{"horizontal_flip": false, "encoder_depths": [2, 2, 6, 2], "encoder_expansion": 3, "learning_rate": 0.0061}
Rows from block 0 of the decoder of a small image VQ-VAE, named by matrix and row number. Each number is 500 + 50 x the weight over its row's rms, rounded and kept within 0 to 999. All counts start at 0. Numbers have three digits each.
After each channel's rows are labels from the 100 images, of 14976, where the channel reaches its highest value: "responds to" is what is common among them. Only what is clearly more common there than usual is listed. The data: flat shapes of many kinds, plain or patterned, on busy backdrops.
# conv: 3x3 conv (decoder.mid.0.conv.weight, 256x256x3x3, each kernel summed), inputs 128-255

conv.20:492489486528181487503579463480440532516531491518498477587466534488490511465479510517493498340516513504531770488485512539547495523513499471490478490500523478489474513463528469485424484500496544500472543505470541499503473490460535529492462486493505508516514510509492521468540467522609510471501509420493524446480526531483465528403461475492442575403499487512502465488555492529433476513502
responds to: teal shape; its colour: teal

conv.59:454554471532413506653527535503434564579565463490482498406376506486501451461484407571476498693552503544536485510489408541572536527511487503548480456478466474490510492464538473506482507504581494495526517451503504497526546426527542492504562507506504480539520539531437487488598572512378545490399513472491519495474494542427467506571458432515508341598499544551538509466492539490550465452532
responds to: black shape; its colour: black

conv.244:535587458467489514565440436567338512502532531458504593499435581489516479450501486514481525330535517461497496497469509500532485547541438554511417512531512501471502503460470431513475544438467590534507570485442413512542499388521553508536375498575493526496518502417416500487554471490494490477553540516483542321480523553504451563472572467497509461429514569502497491450485468616473461488520
responds to: white shape

conv.137:525513517470843489507575517483477532482537523504494493469457513485486529466499562480500458740489497502484577482371486496475476508540509517499482525538515509500517537497576530472512540507552477498509519544490512496504521325513453518502430524523507501487492475440505522498481462506575537492405525438506457466497493493475505498591510530504435517545514483470495561533468448491485486483497
responds to: white shape; its colour: white

conv.246:506511526516666520513583560501580449443467532540488505483541494529465501505476541480509516782500457382479446550452526520463524502488485575500500519481544538582484502537492518501502480513504451555489467477528503541518452412484467468456410472484506531543505520439512528522467493468422462497474480532516523458505492465507514483495489501484613472719504572471531638449459509536556526541502
responds to: orange shape; red shape; its colour: orange; its colour: red

conv.34:504436533516451534496488498450498521485457421498474500513564519497431537501473662424511529474501480463540338530366569502499503468486503518506496481484471502605503501448455495517442513482467402476549526571554536517533416480438455466507527521500474513575505512566514492508470539483402493490274470501509446498540482444548550517628515520500560513528501501557506377451512487539511502502467
responds to: red shape; its colour: red

conv.120:497462524550591487506374480512434463442464437437519533639542535490489540486506529464522571354499530478485384506475573491496502486477511372479503530468498481525506495460493470516504459474372512507455510470493574493484401453450521473479440505479422494377490480535518489511483581471517491513494514507478513500522514496545498517443576556495554496463502489444514622532569496532568509553485
responds to: blue shape; its colour: blue; its colour: white

conv.106:503501481530792510614454459543523477487522420531498483442429517516525458510410502493488500258492474444458276507469414561502540458513499550479530442479466488530489475447484543494511497552508535591481483560538473518535563380569534369542528458506502510421496532499495527518559563468452509505503522540504433447487521498440489549578541492484546475497507510535585619446432545500451505518536
responds to: black shape; its colour: black

conv.57:471474450577438527511410569521471517567559436510537582529494521499405634473482574414474451363543531487496393450421543476526537524499450354496493502549490491570527495526526461503502506460489508459545588387465470477546376451427422524497498525492478510455483492538482459542483472594494489433607474410506561539508525491549498518648498560507433528371470416453592509563444456446499532479538
responds to: blue shape; its colour: blue

conv.95:550522515526624481608566544439513490485504563439548498453507505471568435509533380539495437518506474574503486489580530479478452534510548528496481541571521526412459540593496510484477501448553605492443465536463511532475536408529497543515429514539568480425496510421499521492442482510637497497435498470485541603475508545518484494517508482559428335637507539485484663501519501562543476489493
responds to: red shape; its colour: red; orange shape; its colour: orange

conv.136:479550498507361513612484493455583584490492545601444561511448369497435583484574570477497400487517483461527605495514479493486531501469488567535459530481553496549497520452558567552540503512543507483506494428477461499518423387431439544524505536505547435490476484445587474451590412578467538456533474465510491522474491453463468438572497551505495507542474425466525676417463483444575544512512
responds to: yellow shape; its colour: yellow

conv.145:523515433582680486473611499501537539497530500575527527509419519513483450445464537539465428368521489452556435464497458515532521529540476535523449477552544529529490547491579491483512526483535624559480552490469476490553532323480536557501470484514532500427504495426483502562581475522490495454557508426483518482440547515437421499592482527529416486536515490521549580425434508438539474480512
responds to: red shape; its colour: red

conv.33:548466529422648502445443439518493512509505516538502560640511485549433455416475538448512495559478530455555501450412522521510477524466523501509499508502508485446461517461579500493561467505487502550568534567488476513517527451406519536477301570506487535460461452529472492469496507395511476476492499472529503320525531558500501502361564510510514530636509453528508522479560485527459464530497
responds to: count: one

conv.131:459488508558663498420549461499628503513546524503511493466510523523460549477511536533485486274523494509486240489457451464514493473500474527512522462529538496625527487491506513490523535530467456458537572386514440496507541370523435504487569463461486522594498496479471500473574528522340495497545514519511425507528470455509512465561490568480577557445475437482469491390397463553539513501524
responds to: red shape; its colour: red

conv.153:510500467490636513432469546592468540476487454449462620612458523440432560408486495499515540456549554536560458474479523476544560561581438487494435527470501499468552548390520490525545501503427448498566550444474524465571480511398531594472492554542412499487497495588517436577553500569527502441516499527451536444442508476470471451424483506521407309469549488549496602535578425499536507416487
responds to: frame

conv.104:528434516458314517553442551535490415476431463514534508601596475495466543567493468492525538448487504444476269564610508511462556492498527498482551505454474491553491505462452486519514434514427401489456474532503554509466447494433498445464540472475474506547476495535530483551495500498360450490442491562541507600487519441476552502525401497465506458546509488556502465559545503458456540576444
responds to: black shape; its colour: black

conv.190:514501481444753510511416429505589560505510534548494487532454454493474478426473540471471468389466522459501342495467439528502451481483521498527531472502517474388521526468577545487534517531513580530535559606486489540488493431507467439509438529485461531515493493503470470408555512413497512485487539484559452392505506496442547493467596547492501546546517483503498571450449508477426491522519
responds to: its colour: purple

conv.125:499556423579693501606497565495510533517472501418521432563509479522518433490536404488493501376473469575471330423550461484478453509489523438512500523568495503424488532578528472478495543474529571469482566458423498541426521478502545561499439508470486507528532464444458471525525525490561459499498534441530500512498488510483492440442471452468474462383504461470432581499515508442462468496485
responds to: black shape; its colour: black

conv.171:452565502473520507490626415584554524553551541538490501500434480503490489423521520535489503629506543497532511490552454468534493506500469511550508445517504463418560480509567494527550528544551421429561495422498483494566545410485451539473556490523458498554510488497507500454596518504423486512419502549501422516531505541505466521371444483509565555507484495578487445467478485442394467451522
responds to: red shape; its colour: red

conv.199:516526445451562510618502471611544446452508519566548486596473452465465506464454488506526497536493493384471685516495546541387565539596506553487517516560504528602478491519506537475637465514523438570463523501472491521505519354489439443479459490529536542479521536474553540504522523565418446403518532584507497424454483414397537420528438557487555413534537445507525638485421457515491546511465
responds to: white shape

conv.40:463494477507610517437539565450559551492492392466481510462438496498481562519495511455533517191530487513563232477453509509532553486471497503492488521481495504634538487444514536500419502493503490530521517491543530520523422522489532477509434462502482471542487511545528505547548527538566495461405475459499462460462510448497482507505512537501476471414499530496570445477499528467434528455513
responds to: its colour: blue

conv.69:485461543550226504576414444522403499444502517501508516508541504502437499489499589485469501396484519500486608513533511452449518439506507524498529461504492468532504457503466506476534523525474482453491489505537469485524510398480437455510592523498483529481539519494506486473547549515455512528493514497509409583527434429522589461559512525489537531386479471504468480428447525456420489531472
responds to: teal shape; its colour: teal

conv.151:507510451509572488527503493537574520524478488492505545472445489456486511506516452545497528809529524540574516489412446488509519499505502499523488492481476498533532506468526538509543516498448499492590560456535455462537547559497546524512510525522479471576499501539475442534541516521452496478490520559475487469476496476441495456523532520526463444728498473538484634490491486527520490422501
responds to: orange shape; its colour: orange

conv.185:518473530477391517580390384478579504533537492510493458533526582499466536442449523416481517725505536527464639488522557498515471492525485444510484477526482506491533500509497451497470527499495577432494541487481463518468427520508466486503486552492446544488470485532475492491482480500611526492505515497522515498539507519584545561557580483516490480636498502479505640499502480527545478491499
responds to: orange shape; its colour: orange

conv.230:521417513402688512406474480581396445482511481466554523537520590480495539544443451448479559464513531437494397492476511470470560480510489527430538507542505533574535541532504534429515505531459502513513523544526512509508493335531449426436366471488448553626516505471477491493467517480465462539461496532545427440502514426476578521570454539471507470534506533493549361537407459506407514540503
responds to: teal shape; blue shape; its colour: blue

conv.203:489547481479707479470482478480468533491544537611497446504474439504480453461511503529485460688533492515481743486589536520505463534503496481511497484498482482444477497494489494503587482522591538526502497409491464482507529506491449507494615518505531494497509480528506503485479507486522532474498506449469541555453497520484489482553509497522527512417526461525504387484513508489469481497491
responds to: count: one

conv.31:474561531562385516576528560480467485481462457422487570425489502486525520539553590504512480275509458510518429515470486493519526507495479597497488519500507507579459487523484493513378518456463529449456504512510486508514445461506552526540461494550514475424537534453492475476539484577571491481384480435469496445484479516524468504587504451484448529472490562490512687474551519569321498481499
responds to: black shape

conv.146:505539487520549513428515486528422540494540501506502492495407533508491536411491398502495470298480535565506354468373480480491492519517477398507476533514496534445537530519555536512577526475493495460559548475475477519480511405523441512510535516499458497490486479526480459562542513479565531525426522518501471516535517480510518473553537552509471529376511484535510353534443446481426497470566
responds to: teal shape

conv.142:474542453449442514596537511461581583594507468532510518582392378491483499530517430542505500609533506538565595478553467536590546553500504563554488456477422483514522535416519467550540460525580454537538491473517517461529563530435525550495546506574536470548461485615484497516575471587534538413513510448489478559388528545425420521402431483544389442543481368553490549520581481403491498448457
responds to: ring; largest shape: ring

conv.170:445491491481383510507609420507452529486588520625493482590402479514433441403485604555489459507539523462565720464477510499545537524530472500538471440511560501548510482484584473500555503536545530504517511401494470484545510396413454537449504528490488506380497521517505515526604510525365512477569487486488499467443487532457462477418464521509558522531495416488553494418449503402591472513489
responds to: ring; its colour: white

conv.19:563490521534526470552609520439596500450491526596509437578543489525539456501559508553535487449515504540538585484519573543488469558510536498437453532492499470585405508459435499493486477445537548573417497452449505523528539564477523548562578515540642472522481505466552535602479505525497493458601508433452570458504515523484439480394431407525400585554522459496504602506569575581570447533504
responds to: orange shape; its colour: orange

conv.138:480406492545503509547451484536499485439500403535509463497578547510402568492377521398489479461451525461459363531532515474411512420518494437470577515511466468444538441574542547430533509547481409483504522626523525508513464562484413447495584498421433540555498491604533502573456521472486477537576483624541444605549462415532600515564486580489498525491512545569519482576453489358404534498501
responds to: blue shape; its colour: blue

conv.38:543453487433446496515480464433490534525477577656497436517444447505504505491482533483481433496481506478501567542529527506493522505448528511504500538494508527460467497513530534502516472459543578537487464531514454496478468627488509481480460530477580446400485500454509484537438409480635510500586454476519608488502544495470526470560503553512451623500482539525538467541535519447557548527493
responds to: count: one

conv.13:493509527454684492441585618525485518443495498483478480538470504485462576473490498488498534723494499469500533515506552522475541495541505477483487512492488505523506507446522510492483486518509385495498498553530608530508444387475448481480501502511498506617539493490537509496518475545550529457215508480491470458476496427480542454423451509498480435514528523525494550537485482500396501502489
responds to: count: one; its colour: white

conv.201:441516474478301531599590502503490513621502495488519575408525525509454514533457452494488516676543481480549607513451434520539522548473501552531509467513482523500552486518524522500530494503565467528592574599537484508545504523545485536482451459511469507579493482577428482407489500493457455464575504594530515465553483527508505536527517534534554501577500619498506511431472487475468499417509
responds to: teal shape

conv.211:501460507422499492592595438450440546525481557450497435461478483513552493528535338519518532427437519576602422485512433475559495486511513588535526447459487505488548490447493495499448531563504617508578505531479425503487566676581516551515547511545539501647525509522490488582528448473479504525487493494529408502470510452466518498507542495497405557446511491543474381485482521546518516446472
responds to: teal shape

conv.179:515544451469782493451494491546627554518548477430492501413457543506537492465484576527466482211517515566546315492371423496515490514526461549494494507519516487522508489521531530473491560495531452489550505529499487543563552461552512511535438475478468501492503520467459500517508532489488494519477513547505484378526514513493466515550497484516490445374512523520557519469458516515535474460578
responds to: red shape

conv.239:510527446513460489452426564548536515570550457558492541438447476527517460496436567519520519572539487459470403479528382555563469533473537500520510473484486485473491512489490532493557490529540489584494496480520454453511558545540548493510600463537505501529470513587458494519515571458346489479606542477505528534481538560456449497480506462514530418429515502512529359508497553489429478457547
responds to: white shape; its colour: white

conv.192:555585507457676473455585534546467496434474557512478530472464518509549389498496480543458536280475456466517322535524487543439495542532504575485475550467527510414441527517521511477541488497574548609544448570517512541541574415535560488481357515504562506504538504409486528460433489388507488531513486483492543396491508524449493496362500438530544511510543592469481470491501529600493462515525
responds to: blue shape; its colour: blue

conv.30:559475507502599508589455488485478492490433483591488561598528454469453562510524598451510530615543551441569453482477513506507504488465496494501442539483522547568553526373525560581486485490413534496518543392505487467512391623389503520516460560560470473505421486545567402567548504513482448452586472433488502474466509492471470476486587523544480635518507443545519530506597469585566516503469
responds to: count: one; its colour: white

conv.250:510491486488383478495440425523441485470544492514535467490478564470499473460433489461460524703518492518441879514476513491481491498509486513483512467511474505498507499528470523484545505515506487524536511503545471505514523491550478419472489484463455528439522517516483508471463551442502517513586503587500462483499502464527567503549547561525613602532490539525532365460432492485515517489530
responds to: its colour: green; its colour: yellow

conv.54:502595500592367520516528484483542525482529590476442476421511555498482439410543555500464462336526430533445405482464551509528438565546460530535438519503524493378480500595515435531486542484612616454496498477466460496493518504531497615470552541489485512428512489444480490509495437501547547460577516485484573492533473583565478501566545422548557532485505533449433502464538512501617452443520
responds to: orange shape

conv.58:556476521489648492452517510477591487482510538463471491541519558511499558483490476480491522479484491496435326529488540522495499512549483408478466490498453523420464516454509494487487522499515515514476486529523587505514486459521506486490477494477517500484498477476518543460415405502663565476561523472477538492531518500522521524402476477494494527592520533444475612592543489529549472512499
responds to: count: one

conv.176:524495481454506482417419485581354501511533498488498566574475554494417510445487504479443576703503568498492431478526477484524493508522454475530480443468484505423564524416533471503571519561417426505631575444528470464561516498460523481459459558482413533504480464578461475551542538449422526502502528571486466455483487510500517530479574510542481429470490498592489272504483467473472489480510
responds to: white shape; its colour: white

conv.174:509532476466707507488507474513533503549537429435515506533429532522492476506488489506512537177514526522520127475420500506528484530524487497525467459543472549492533521512545486485483527520490472468548577416506452500525486580473505505482438525529455513441477489546449498547557545526555509502517513525494467436447498516476473549460529454507408534384500479588553429500500514494535463483480
responds to: blue shape; its colour: blue

conv.113:529469512449528489564537507522385502506495540589482536537536524515461488518501569508472510233513530461573090502516536494487551485504486559521507472505455488532556447500587499500550478514516526457582521516539441487542504435467467518466449541537501497502529458498470436574489458504494503519531508468486470545499507475490544530549483522523464542386502518563522442507493495472418458519430
responds to: blue shape; its colour: blue

conv.160:507548465544696508432557508454561517515519493573473452519394502489516532499504562528512506601519495462450196452414481520504497521512481509500465503531481530526526522476550522490493519522522504552476516459478468492473516564524508518488580464540548500559489476488514532584545451512490530487472529492512478507456533491452459509529492481487443524588516504508512423543508478468562498494506
responds to: black shape; its colour: black

conv.135:470477488536657502434525481509606530586555548611539468554430495482470540456476522520465480416530533477517329468528510505583512532469469437490475466509525496456549525503550480490503461512525604521543547432489462480498553515494448528454564509532522505519521496523444464508535464544483536454585489460519539481477547516463534471464526529520463535510482447497537490486437468468508505489520
responds to: red shape; its colour: red

conv.207:568520482530669475616542485445482489499492509451500465442513546499561445527443437514496544688490432508417538531505493558482507479526519591489481471492456502469476501445471494507424471516566522587440463539520527533468530516562543395550488461462544511463507514450509531474476457469575587508529514509461515490489524517479515539535502438521527525558528558461474559484535570573524474534507
responds to: yellow shape; its colour: yellow; white shape

conv.214:494479523564595529669467469465537465500489474461500577464514549523481621507489439406522451341494460417418437527499535536486523498508485532458479519530537536519493497481485531513368492477488619542421519463463471549478380408516460470518488456494507512501482517407556526489510378553484504456576475500529533483536538439541502515616539530459531498520510519405548652494447497570581546544518
responds to: green shape; its colour: green

conv.198:472550455554764492581531528500467526520472459418491571513457467512505528503514447529508480290531502486540293516439492522533516519492488597510454515475523486523489514458499492549434491461489483502454485507502565506556451524461556528532420474498478442460467517464512500557539439579552536459541500601476559408470518556476405557429471485493418506458471577489537634485568503445549498498514
responds to: black shape

conv.47:480512508552489537675453448519518401531486458466513453499588566518513479540511617478523571427487436464420546547429457518486523547505503495478545510517467522496463444587486480513461485467477474489492503522488469539453445614538533476478479469472451512401521521532498504450455544457441433514662495624536531459569492522554524513487530446454640638506504545487518625479543547524597520519519
responds to: white shape; its colour: white

conv.175:521467457472464493554457523535532503518508507620542518531456412499445508499445422507495498658483492436503671501559460537466523479479529489513558475489499492466530521460535548500611449561513547616559512526504484479492553422472446436480556489480537510469486490557524490515522540459448491455466499451533473579468523451409534451581540602520479427611504411518529554505409515447445544509489
responds to: yellow shape

conv.42:462525506575519487588706680509470504466545491442508458397449493506554506547531420552516491592495497532534286480500473468505516503510485481508492492494503521592483485566496499486471532494526503498511493446535511484564581467567508526501455476525575478524506527486488537532507580562501481517482504415482460582475456480491450494493455492508389479448460520446513469554398513407399503452524
responds to: black shape; its colour: black

conv.89:493547487491518509474461451514497437586471451495522500516469532495456453486459477537499547279570503493469251560609528519507477567504485531502480484534487510457498483548515487487527494475488459462461521434500490485511460540457539519457532494503433494491509473529453487510507514543478502485496519593486569547503537568495498550436416418513512361369520613617527396496601504511389463481460
responds to: black shape; its colour: black

conv.49:528470556446318507476463508477466486551443471525513483476490478492520509482504461505519430429519507533507598541611501492502464495466541577477510552497495502364483532528559559497443476462510425420464429658494539511478486619459517546506544522528505457444461481538521476526475388502593509494440468543510562548526558546516493523512459469510383433471522565670504409604638475463409496463507
responds to: green shape; its colour: green

conv.71:494508483469030506515544483531570492482472523528512493550528482508487528507507459499507500428493508486517270518546496485465508488498515513489518525507521498494494503500499523495509495484461494495495516495499515534494472588478494490506457482486487512711499514513514491500512496501410458486713502587506508426516491484490517468324474521491536523560503518541489468474515488539497514514509
responds to: count: one

conv.79:546493545503723529572597512423422464496460506609549449447522517534451440474458481536469481696536476456550557563552527494487491500522473526478501465533493494487489462527579491510519514458502572490483518594520544554523462470488487503487510511498523536397499499495471497568524501467513474490418506452503526511539510532516517524539481494540392539536519600594526438478510540485278470526499
responds to: count: one

conv.3:458555524472603551367553598510559509509495398498514521472407457529466501510484572521491535543519453487571549517468513521497583526492491551496488495537490531589503490543626522503521490493519456461519508534496581531518442525453483521469432528536478481516542487516482479487580558557479478471509505501527476413459496490451462491377439498520391458449527541539597440494492527412383479518488
responds to: white shape

conv.12:506480590493379539547546556497477423549512447373508512441479658531519529521453481461495649469493483492495363512450459477577534512510452457500495469490477549468516462549551415509400529503463556482548500547522542508516421545585541512441403509518436541524528488523435516509458537460521445555510495505525488462547505515588486567485575453497440542552492619462518546575465527525567497472528
responds to: ring